From a checkpoint of a small contrastive audio-text model: log mel input.
Rows from block 5 of the audio encoder of a small contrastive audio-text model, named by matrix and row number. Rows with one number belong to one channel. Each number is 128 + 32 x the weight over its row's rms, rounded and kept within 0 to 255. All counts start at 0. Numbers have three digits each.
Before each channel's rows are labels from the 100 clips, of 14848, where the channel reaches its highest value: "band" is the frequency band that holds the peak. Only what is clearly more common there than usual is listed. The data: drum patterns on synthesised drum kits.
# convs1: 3x3 conv (encoder.blocks.5.convs.1.weight, 192x192x3x3, each kernel summed), inputs 96-191
# convs2: expand pointwise conv (encoder.blocks.5.convs.2.weight, 768x192x1x1, transposed), outputs 96-191

band: 4000 to 8000 Hz
convs1.82:118093095118109136047120108121143119118116176152125128085153106111146149139093085116135101099191120147152104150132138064134124142139084090099055165122129138105126147143110142180088146168115139136123203078123039116129134141150139120114142119135135062132116145132133101149163136114116186147
convs2.82:073115137113133122105146102095104168145211128131099105111105114164097098124113120117123181116105139133118128089122149140149137152150133135107218036114112196134157165116119097126119163207148140150148140099109030099138134071119119062122116092077118084134101112104115166168166098083126141129

band: 4000 to 8000 Hz
convs1.179:116173102131140085058170064106125084069171090118140108085088097114115119168093105087098071106072158117093160115103144082151093059165115123155082121109145136170163068134120109121101117110081116133142071148106132142139114145039120097165144153156126136095149158081114130086137090138163100093
convs2.179:136134151153078130106141158120162121109027139138125150066101166161171119128117112111115112068138141122168103111177139075070174086185190135124116189104110143140193144120130221134105144101152131099153100073102114117179145124142094107094130196163081146117191163171143115128156119126159106120

band: 500 to 1000 Hz
convs1.121:119138114141119140142143136136154142116127129135152149147173114104114138119120093130128013156140195107136096083106153150138152152090189022140180111099184108159139124128094150115114080227206126124163153115096136111155061174143203145125109111161110158143159105164121128087130165098162147138
convs2.121:068123197106102092114153156148090087185109099095149125108110128092113152110111054173090129106176149111084039185176097154122075130137148164058084138052188164159115114110116109050108135117109095165075127124141120107143095093194204142221075161155137104176110101106144052128161106124096135102

band: 2000 to 4000 Hz; 500 to 1000 Hz
convs1.47:127109092125122110176102111099168171150109131080157188112142112090080108132166076108149073168189172116146179111146189129164137122158144103132092081079115079088167178197098134166131081133133100129117143174124126145172148139110095105206148115096132097118160141162075111084136142140103129165
convs2.47:088106097138141049108125140150098100141133115119096119057102146136166175124109145138101083104122099117100059082132119130130109107142125108121121131173224105175121091119146126090109181117126153138099139134125148135155093140128129111144153167116131132133113075135119101081156067158111104077

band: 0 to 250 Hz
convs1.153:149134147107167147103103171136106141135119148141121162143126073163114105166082140096125091171093082186120109130134173102188089158149096079076109141104093139087128129085144156165150098092076152117148106119134149146073082094149135137138127153135106089147143093099085126113158100099085197102
convs2.153:112088228132164086130178137125129096117123150167094098115097124100123072137090154163080098143104089170090154112072129168164130046126160106131090132114101132141123120081133155142149084096100126098132109115172111103099050123129140137097120071131052134170135057173188152092144131118160139109

band: 4000 to 8000 Hz
convs1.84:161127110089101100123138148157125126080117151092123131161086124129125077160145130110082135109062131113060143092077103183117164115149111170129172143142176131140116069146115105053115097132143160154144147054096151101131097145083133144128110130115074128122120076147216178099132046121124096115
convs2.84:145134121184107162127091089094100160129163111066134158111169147118171083178127169071127110136112146169066188183172136129182105128082100137154180172140149042133139059168165126077147167080118114105130139181088176194146130161078090148143074128177165117083149134099094131113138120101124116093

band: 500 to 1000 Hz
convs1.14:086173094142168112150118148142125070102091195088152156138134117249093128117134173174171124161143159107088137075108106136139143077120179133069122130147130079094109133120143148135075163110129165147128129112075159115097121146098131157065119151153174142164146117181105154091121098101098126162
convs2.14:053106140066043101151131139141129100144137094119137091158110155153109125123093121146089171082112047130138094171129178138128134173154119142115093160119170125140121089125084087121170184165132083113069175138156127097146156157172138119146099128122116078116146166145165164136157070095079055124

band: 1000 to 2000 Hz; 0 to 250 Hz
convs1.53:121092117144165160149131095143113178138010101153214103145175123100152121159138104172141143123111091151150135174126105113095154153088199122121179121134165097175130164211183156154128158155129076167144108108149116166158199127112092117163180155112153106115140141128167161170122113134125134096
convs2.53:117123096111090133115108069122133134155130125075143099077145112195096104125167094075162193129155083092153134097148140136080113144069155030130122104113142124147178152177086078109066125105073187142139087122107113152147078065106067112147111136093102113114118140087108115133171180125133120132

band: 500 to 1000 Hz
convs1.36:205129134150105134109099064103111160094095177119112132154148119156134119088123124125130130152103146134101130110056074116101056180071067166180135154116164072127113131132144137102116107132094107092065129153135091097099188100139135069120176147129096045182075126091118134151120092165131117094
convs2.36:084193112104138100091145113109109132157117165073145138174125111109187140159136168207106072110107119170162097152113073157168131121135149152152109094150192142058090162149076100072155177121110071107111068107072103064121172127082112106114112059122167132105125128149179176127156084135122116182

band: 0 to 250 Hz; 250 to 500 Hz
convs1.120:150093129134135133109133140110060139134004081120211141119127129147178117128107137173124061105148030086155112129083106090090089124000168090112176163153108162128140142153183089141125137124153105134170138118119139152124138116129183142166160124131139156128124184062124137110130118081132127135
convs2.120:123186107135147149114119125151103110161151117107092153076126137098152170142183144113101104062165107112113125144148125126102097154044118130120135113084126107191198123112123131158158144118140144123141166157146122181088127137208159079150112141211158159096136065148125063145104097119106064123

band: 0 to 250 Hz
convs1.78:140137106118093141104115157129105106078108102069025148150079114185118103130086181064176126100168087082141086113113127114090106121144110133144083108099135079119141146030096118097139150091095146161042117103106117121127111127150104123092136118148152130132113128121120098083095128100109083147
convs2.78:135147130155115104136152194153076104146132175131089101145097170144098135046079099093132138109113147107183113134141107110106097157077129085144118088140162149148126064105161075126131127126163091164136128081128114109149160106133122110130173164103168039176117128190103163186144116095076150146

band: 0 to 250 Hz
convs1.67:103092136062114146083089105107116126121095105072142106105115119165147105111114147070093133118069116176122122141151144110172082147099088088136125116120123087126125109127138060098131092099092150088128060133076110155082120074097134138109090145164115111128158100116089044142166164110160114143
convs2.67:140148120152103150141109104143116081137066122116126122156069111166089126133109109125146158206154137149200056069112170137153120107114100108102061188095134188150123139074076155124106130131128168089156089083127128152158092115115106179113139145115126140106149129088189169116113099173167132091

band: 1000 to 2000 Hz
convs1.85:078112129110190098154025141115161138075077097141110186175138075142068140119143123136143100118183158063134139113126147121136088095100143100103147128085134094105128145167121122174151123171198123168165157130089144089131146175123149119120092158168124198157164130122152102098091147097055114149
convs2.85:117133157099083123128113141116130164180091142089081141102090114103118143084092049193159145134167112129174154142213188102077134180109128138129110112103107116124127123112097099090073103140112152101150059087146147115151137092166139162076098097103155097117079162111101115154147130157142125100

band: 0 to 250 Hz
convs1.154:166106107176120089100136161158134159066070146112156106155154133170120108142161120111047093102119148069033149074089100089079131114099122108128063147147108134155132158164126086108120153169128165172124175030099108108177127170136154126114119133111123070134177073086142126087086081125119115119
convs2.154:108084055125114186172100113093086142139127120099150079069139130066181091076162137106155178115158144110078168103155127144119103164129139122156170092160136084086122119186118082064107139119146119118127120110122121159137093218171092146088085127134129147080089118089126118145160115145100161138

band: 0 to 250 Hz; 1000 to 2000 Hz
convs1.149:076138149040135131150145168107133143125131114074146130157062163097177084090185158090156102108093122106157142110085130103154133084102160094087120100134168120111100108144130166119126128135107138081079114178091123140097128094162137112158113100143144172070097115117112082146144133186137081140
convs2.149:148075139118133146122061157057171087177165145060162154116141119142123130118135090125087191110103115087073163127142115149133100109090102152111166087159132129113094091131140156060086169082123142121128078170108111109160112105142117194118096113117133169072144078155118163169144150128138105146

band: 1000 to 2000 Hz
convs1.28:130053156069138156128000111129127118187111138134182108148152092103126084127148114161114176114178171146160146135150152140185126148145152127101155125111126086096108102203169122171089108131144136150181159165119141126102202105139159153107123145110164133112141103114169182159120165146110163153
convs2.28:122137153063142115122107098121044141137111110145076070148148074070126133155096129122144168068177119103132123104179226106108092149197164118074165135131130148085116129115146104077093150150112113146133108102157166101149146111134025135111141118070151080163060106139109120084131116094134106103

band: 4000 to 8000 Hz
convs1.177:144084068128148109063088126136106118076109158156139119119132136129130085131113137140071126091087130113049108093111126117125119110146129160100081148115160170072136097105147111119118142105127149157157155041054137137133154137056120123142141136075137061152124101136170148110115054089099139109
convs2.177:055176128091108130148137092168153131166137096133101110141078093141123062114109074201101151166162151120129107064129144128125181123196130131130197089117146199114100146145123104132118127229130149155143133053191079127114163058120134075110126099109123159140104127130159124151094130138096100094

band: 4000 to 8000 Hz
convs1.12:134167152131134136163156173129138148134137049073117131131071120131098147125150123113138149160088139103151153150105130156125171129139168091152150109125140136140130159136120136081128046128130101131079045155140162139125122126126134125159140102119080229124106147129067086127107140141114070135
convs2.12:114119109101108118104131117116130137130152135127150131131109118146145170119135080124142118161138168157127104127142174140168126124155125133118191107103189207158146119087053104136080116074149098136135155091140069139135098095129141111152160123097131182104186151112142150182125120175159129099

band: 500 to 1000 Hz
convs1.163:141188138121107112103149159092125151079106152116146114090085121158156072130166148094080113082099091114068145099087138103146140155080111095149102100142170129092128101081156076115135083129071096063090036108109152177072130100076122128124105120124109111098123120125119082148137081120116140120
convs2.163:124162155140128125145129159109146145116118084095136152043070096134166091137156144157147120124146106086086179131125172129155069108067079155148115092098136121096111156116083107088083118171127117131102107152102141133126122174131115110171081160044154121191083127096086098137147141119098106144

band: 1000 to 2000 Hz
convs1.161:138125094142184149152125075144145138092133100135177092071141098059146146141117102145084082122145084108109128108124117096167094132133086113073102111149162196114187117202104108134122148170169084142167177109165142058128141162109147149131144123073100100158085136145152133114164123123121172147
convs2.161:089117104110139152117070090094134112163177117081109123124144126086170109145112132077174140124122052111100095181146156185133111093113128107137105152071126104166106072141087154133104135101116162131097098145133047102101147138174147149130189167135109086158097081134149093134153166131069109154

band: 500 to 1000 Hz
convs1.74:133149083181128085061093113148081102106062160154174127127160107086132085080127063141149063092178077079077112113060151103111180115104143121104122214118141153135152183213135139130069102117090150131160121144162108092127137130100132108130156122055117095161085152080147155147102158088074124165
convs2.74:144168155119137114129127100117101165140159076128181156118154132166122109140137108139086129117158111158107110101145158134146148098192107126097176108086106123122162193133102121116143165125161091120117060136150103122155090102114098186093108104063096116114076120112103119115114150116127075164

band: 4000 to 8000 Hz
convs1.100:134119145103096118133059193167123075144121087098031133166125079109115153168088125071131132124108128168102142074138163097096105119051121121157087065117074098120218149049112092097128122154114153126086126099154155072143152172126090135084158149135080105166134174087090125155161125119124143155
convs2.100:092120122126114109106099073131078111099099111115160155116062087170096115202087093131091115095116143084165096123155152131133122126118120176171106147099179135128107107171062141138167136135178082080123135086057128106150152100087143146143097172100151117109161147130130146136087128147174108127

band: 1000 to 2000 Hz
convs1.91:101147113116094118145076144183133136080140085113105147193142089121054115096159136147187076099136134102138119076102158113133123095174168089087131178114136138112116175093103070151098113173177162141137172132117143125067067121088082086176158135124149155128197124122137114060155134112141082138
convs2.91:124171147109135084125082158092127153173161150068116109135080158136140184168080125104109126148137167172095105099188135119103130079092056148135131133180166137182108081124129105115157160143108128118054123158134117095136099108187136141111113134106117112128084045083095118095118130224185100078

band: 500 to 1000 Hz; 1000 to 2000 Hz
convs1.167:190127180125120101159143143183100095114154094085047106205127110122090054161128138078185139159129141126112183107122124112166185085142165127094153078097116142124104118101043123144099046136129129084105155120078142113133044146055121132072154157084109191131133142115092064148083088101118111135
convs2.167:124106112125109108166097150141129139145137172158108110142087103132130146193087148133061110109108118114145209122108126217125099120086087175109097145123134136131118090121148142117103122128086053163158106107127111170128153038096132089107102110181130158091108055088114088116151123157088136129

band: 0 to 250 Hz
convs1.108:117184139173087157128144132169091134137147124134126118115091035177156103079114131113202085075143124153079161139147146120090134127122133175164051126072166124120111148086108158078108153185124103137075138088136181126103084206149143117109140127189094138191150094093106122178134158105130095128
convs2.108:107176105122124090152162151141130093138075125172047104111085117136135184123125121017134164112142147133104097073196140175120092111050127134107118139093109172093096121116143120153147165171150154151173095080087144177124083113103139174116152139130091152115157125183168142104101148201149170115

band: 4000 to 8000 Hz
convs1.165:079115083103135118092093120158113115095102112121162138123141155150091118131154163073145082133143146102123093083094128120158048137138158094084123092063110119105132143098159107166082069122149132128079099061118132087126115101098085178125134072126077079162151123136138089055102105176166139154
convs2.165:079140182102075099116114159156139119125113150172130175154071112126134175091169166127115156117095113141088089163130156157165134103158145090141090139129193106154139140144132111143145140167109153177127129123122152172055122119143180094091116126151117066145100123142117154141103117151183111164

band: 1000 to 2000 Hz
convs1.66:100129126153079086134099131152124112117128076128070092169080163146118088114113183047169092099133065114094112132078086081097138082142068127097064109115169107115172123067102149085149130158112126152075133100090156109105027154085096068115139147108125147141153113150146085146123095118098070122
convs2.66:146110129198167080136158139098142098135162145161162196146106133136178129113128170110181161159160128093150145133130110141132104130109139155110134138141115118168129079131160085062129159157176153151089102063116109104170141108131152114129126182110094124123096146115161149045128148113153128176

band: 1000 to 2000 Hz
convs1.6:136155127176125120124211102188157190092121039129160109146129135087128111164131104154144142144186169086127115048128094146103103101109107119136088178110162164128117078138138134227133151089140140156122145082163136054089159079099121146095150145138115114156103143124115143065104146135110098163
convs2.6:174143113104146143106152159116091136147122115101093106106113114103135121099071200146114098109086200083078152122165109160221150109115154061168137149180143119087121124128133131139084155131077096106138106104138117058101101154129131209139114104061079133126101110110176116130107163137089124096

band: 500 to 1000 Hz
convs1.186:104100102148128091139057205143160121098093150116143134178176103150027131083157172169161085080123179121115130071103080134112146108162112060118122191094118103157136141119105120125089145149191136111154124109128160082146075200127111166123127122174103138122155089161145185027130127077114075098
convs2.186:089146111075138099097115150173131136135136137141119140153154153117137180137136190106069092123137119126127089123117069130105096119159173154087143146141125135173159157106191124144164200126147134152158176121117146171098143123139147146095164212077111135143113137128086102095146116106129163107

band: 1000 to 2000 Hz
convs1.30:101110134086113077137097111143097059116127060082084108165108120174084114176140133138141100158117083148117097117108130120148141141046085092107139112163165145112140178160100154094107094131150157148101126117092091145112076125064062136147143122120148100127121142142134083124118104097103137161
convs2.30:145093138053178128155119078107158130198088126111152152133079075138138145115070135136163116101131102134109154163135134186138102159133137105160116140060147085133157160123097116104201100128115149144113159076060083085118099130145155153102099132123113109153122076128138119111185204120149127074

band: 0 to 250 Hz
convs1.33:055043122124146164125020171119138107129154112157104167182112063157133112109142117137142145140110202169129136099155111129107114119200097152144157085148062154133188148113089196117131132130171151102105185127106138119094107146179206188080121113107107136150145152187164177152110131123177202190
convs2.33:153141096107130061097161146186093145141101083110127123084088098125099155148096095147137175155154126070159133076130165167166172145080073120073118098121130113101176097153119106063052129127108105079155075107173116101201140094063086120135117186151135092115160115066099118135135145107151140050

band: 0 to 250 Hz
convs1.56:124138151153098154153148123113095128178120059113091132084083115121150117100098113136158155179141086101202133146114153101103108143085154090133101094112127114141144141095149185125151116092138094118097109184154106141128144090159157134130124118097124172082080149078041053157087181126118079134
convs2.56:111114122090156125114070112153106092158197154174165113062153171172091078120107131123168177120208133118156132135111128150174105129050136170141148041098066218100126191144122196115146132082139113107116127173108056101126112115185143145144072065173129122148126112125098136131154129084158159138

band: 250 to 500 Hz; 0 to 250 Hz
convs1.139:157150116074138103057106140146120119085109174135148117132151101126131095132096127150089098079079096092065138116094084146112147091118150165115157094129152138107121111181138095108104141129142136120161121077073119152104124149121095117126148130122102082133132115141226188115156099144118163136
convs2.139:129155125147104148108114148074130150082199117128144093162172106109149150107132116110135146128155166149094147166177117164187214197120097147150181053148120147083185157122153123120082106131134135125100115167139121088102119147096058093132120167175122098119153136094127124155129105065088133071

band: 250 to 500 Hz
convs1.4:141087188175096124108130177100134137087138171076081129147143126171140076093183167184157130140132179098158113107111126134065149113149168150152093149120122127082103149154109066166158120145122163114135137097145156124062122128207214183100151118171185140113145129123175139097135167096142092132
convs2.4:145120121160079128148181170095094150082116122149091119145138134141084136156166125049110130122123162143092101129145117129097144139141098131097135112173159146107104085097130083138147161096124160133077152141155075131088137174140144143153122138116151093124150079151099123127100115108110100063

band: 4000 to 8000 Hz
convs1.128:146129127143156084151142084119104133117183054106113096103101129098159167083101087125130123136118139072189108124148115117140111096163151097137136089134062113118145132133104152135130157161136089088111136168163141142166158102136148110125160075070126149117106177124036103081098123103055065136
convs2.128:150133073115168127131087147161166124152061107117130159142163132131073106194102124127115056185127115095109110131142105118122160148137159158174029179097114093118151114106137187135129157150122141120130080122155181124150194138122081169117172123159185157118141128177129090087142127147141151115

band: 0 to 250 Hz
convs1.122:117093120079119112074184124088150066115109177169175093142143103158149151125143182166103113152139117081117081102128093157135153148087111103073126058049095094086148117181150112171104107175159099099158109139132111112091160156167154098124090117179157088094081090151128134186106116150129174096
convs2.122:089145156131154187135109098128065099123145095141153189137117135139125128079152119149099172100152147151137104137153149166153159122138114109066113067119102112075193157117147070146156134114107114100118086091075127081144158161091037128085167072121079090117149106165156076139066147125157155132

band: 500 to 1000 Hz
convs1.140:131153158105108115124079142090128082133168096074032155167147109150093138152156115103139099112116143160101128075130192133144097108163104119151128150121128159189159142053054124152098059152180152145119163151089111111112073117101048134012096154121101109094192161110177087112131102127074098139
convs2.140:157100115116124118114100129103096130156136147052152092126123124148111093135137129133132115156168131087142167193148114229099081162115129126120100107129150137166061101147121107101098137131109132105128166143032134113126071115161131119156113184202148098150073150071143126080158078169198072119

band: 1000 to 2000 Hz
convs1.155:166127125155131104129144152154130116096137129087039089242069122161124086105142186078164117109143132112120125064137142119083118119139097113122094144129151116151132183070126124093132154149123198134055123129144114098140121174157157179074099157115150142120103172152108113130106119101109090156
convs2.155:143110163078128076119160158120222101143097112206129119132099137116117120146130110153097140149182181127178099108109070161091153144195169175114123138087081122147111141165080165097120104167105148091189065094137098156078100119195123149124107108116128127094152143156100110117198162108153146161

band: 4000 to 8000 Hz
convs1.187:112126098101102139088130089118121124152110103076140148074102116138160138086110114147108099085101095156112149125151109089120090145109196146150112078165144147121074030109111095070067094098094066070042113124111096156124084077117110133171126081081103070110096094102063093123170101111107166042
convs2.187:115117069079134095070086121076064155115140153160183112139145095173090087126071165153117095113091097119164096119079056127135127143132150135168115127108147123108160158108103125142175131107091133188042151153075134143101125147101154150092130109162143138192136144099175119162142112046121062171

band: 4000 to 8000 Hz
convs1.131:143148157088117104193107146144118111118121056083128137170050122158106167141122159108118165160054122103091149135090109182107153102123158155134187072148126105151154104088130127053147095146134109116106068123131194127160123120064109120140125134114079173113139110135117150131114073131109061131
convs2.131:123159151114108124140085127116135156111153118103099136143169114155136089182142139131133168132133111104060206193137187113136110178097109092141188100119156069084114127188146133097134160031130123122113158212105146160115117189140132137150075141167160144095102142113140153149156092110129166098

band: 500 to 1000 Hz
convs1.159:159097112145148096139086094145094058132102126116127147117139138092075103085114133151073101069096123109103185114129133096087128126123179120061125112119143137024084080126067099137091073130148067104134135120080162131052073056112088131170160119142135090140134096089112146137127101111114108124
convs2.159:127139211123094074127131149076115116128191149138157164123156110078128154079104173108092074177095131128114154170075063135104103061138139137119143157087133126118099188113185114130133167135104123133089131145047103141133165143106113126110134155148099156184112124125088101173101137102181057108

band: 250 to 500 Hz
convs1.178:090141105134124095028164128122139171091115134118131161031149107078109100138167155152101129150195122140098147088095084138101109058202105140123083153062137179133075077160075090139125176068117103141124121102145131094068104050126105102144159095121131064097157062162111126121158107104141078134
convs2.178:158116115115113124135153118183163073096105141135070098117127115090107196124125156155105123177102161173097086099143105146188101086095117097128139144122232121122123118108135125116114088110120158059089096110123122076077137140111102160074146137129092117082093103118131109064157134173100044093

band: 4000 to 8000 Hz
convs1.180:098161154155074172107139115160139137131107101096080061122134097090114104138151158123170089121123069127149111116132181081159134079114128114091107131068124081129119142151061144107130113107113171134184083075169100101181118107157156082076089137164144158128177159149133109093107138126077121088
convs2.180:129105111141140091073191209146074107103133085158108124145170168156113093124101101133124110142111180116136072090136168108142142171090100142097095153127160125069137148048099117134095148112131104114107154120138131119139087155133139175107066087129110126102125139122184123132121136139115136168

band: 500 to 1000 Hz
convs1.123:111092160097064111073111149110117070104063120086118136126098141143161096133118101092084100083157125133116103116090089145166138139104095117120140149116160100126054108103076188102123130111114116082110090104083163107137108137117055064156118145104104127100153147147111129094119116082132118166
convs2.123:130124097096141080142118168142149145186091156069169143049072137093074105171179156195126138180131114134123154114132087151182106117128132097174151146092061120116132180077147063142145175105088110091070139148118130069168061102133173142111066103148144132092108221140080062112143136142150102160

band: 0 to 250 Hz
convs1.54:132162122129130144080142107147152099146118083139046117102103135109124100145068055077119120115137154093130099118094074101108119102167140167083058094111149139098152082124141104127101174144162121113141138095108106119140123099122152125074075164121084104201060056131095127151156088158153127044
convs2.54:064113128100147106125155102112106186127098167078141135103141171142154036127115129115085128164109110071134161107161115090112164090140163114177108140137085123095125135103100167139184092150124100121137123134169085128226101144144093127111087106163107146155175113192163127135077189154157128139

band: 4000 to 8000 Hz
convs1.174:163135171085134100181116183136111122112134111102159156157100130179147154180140163130074142117034124110083154131098136153105153071122180123180184110169146124144142103122160072045117133131152148147142060119091120138112130123047079133162123143115121138083158097118173145143085068142096064085
convs2.174:111156100128110167140116124144131157116143150090073126085102130142122110153138076133188153103173159107155082145152107118124154058108124099089194108118142169125164145159137149157076060116170099119103129077164110140130129103115090112142148105124134179157129122119078190146132150133096110098

band: 1000 to 2000 Hz
convs1.49:133139147140085102152153158162182110184134153141162113155145150146194113154145106163134106191143101139141168086140157165137082102127116062122103113117095085099121182052134145134088080063034157114068088145158121154161103093096124119142128094169155149085101110125118136170159133070145167161
convs2.49:104102127139151095106163105134221135114132144155061148101163167108115073101102079136142095126147118143142160100102113118176119182096132095147142088167117122109137096080072161089148133084096120070146107104122049151071101171137088159122130137147107148076091132145095144142152152031100134155

band: 1000 to 2000 Hz
convs1.115:075079150037104168188063115145112093119145143142162132142164101137090124166169117151139112161116147137117122127159143163177068156103100092065192095049111098072121141147104118091080062141159169125180156130087136099067059139103137161112089186061121172132157109106133140090128142124121149176
convs2.115:117174115152154116181095121125187104135121136122041100133113115162108125173106138158111137179090113139118122126124188126144133112132094164096129126177155151097148142068103155068141103112102123118144107140060111117125144113138102082153141055164104134089146094023105140116130108117172146140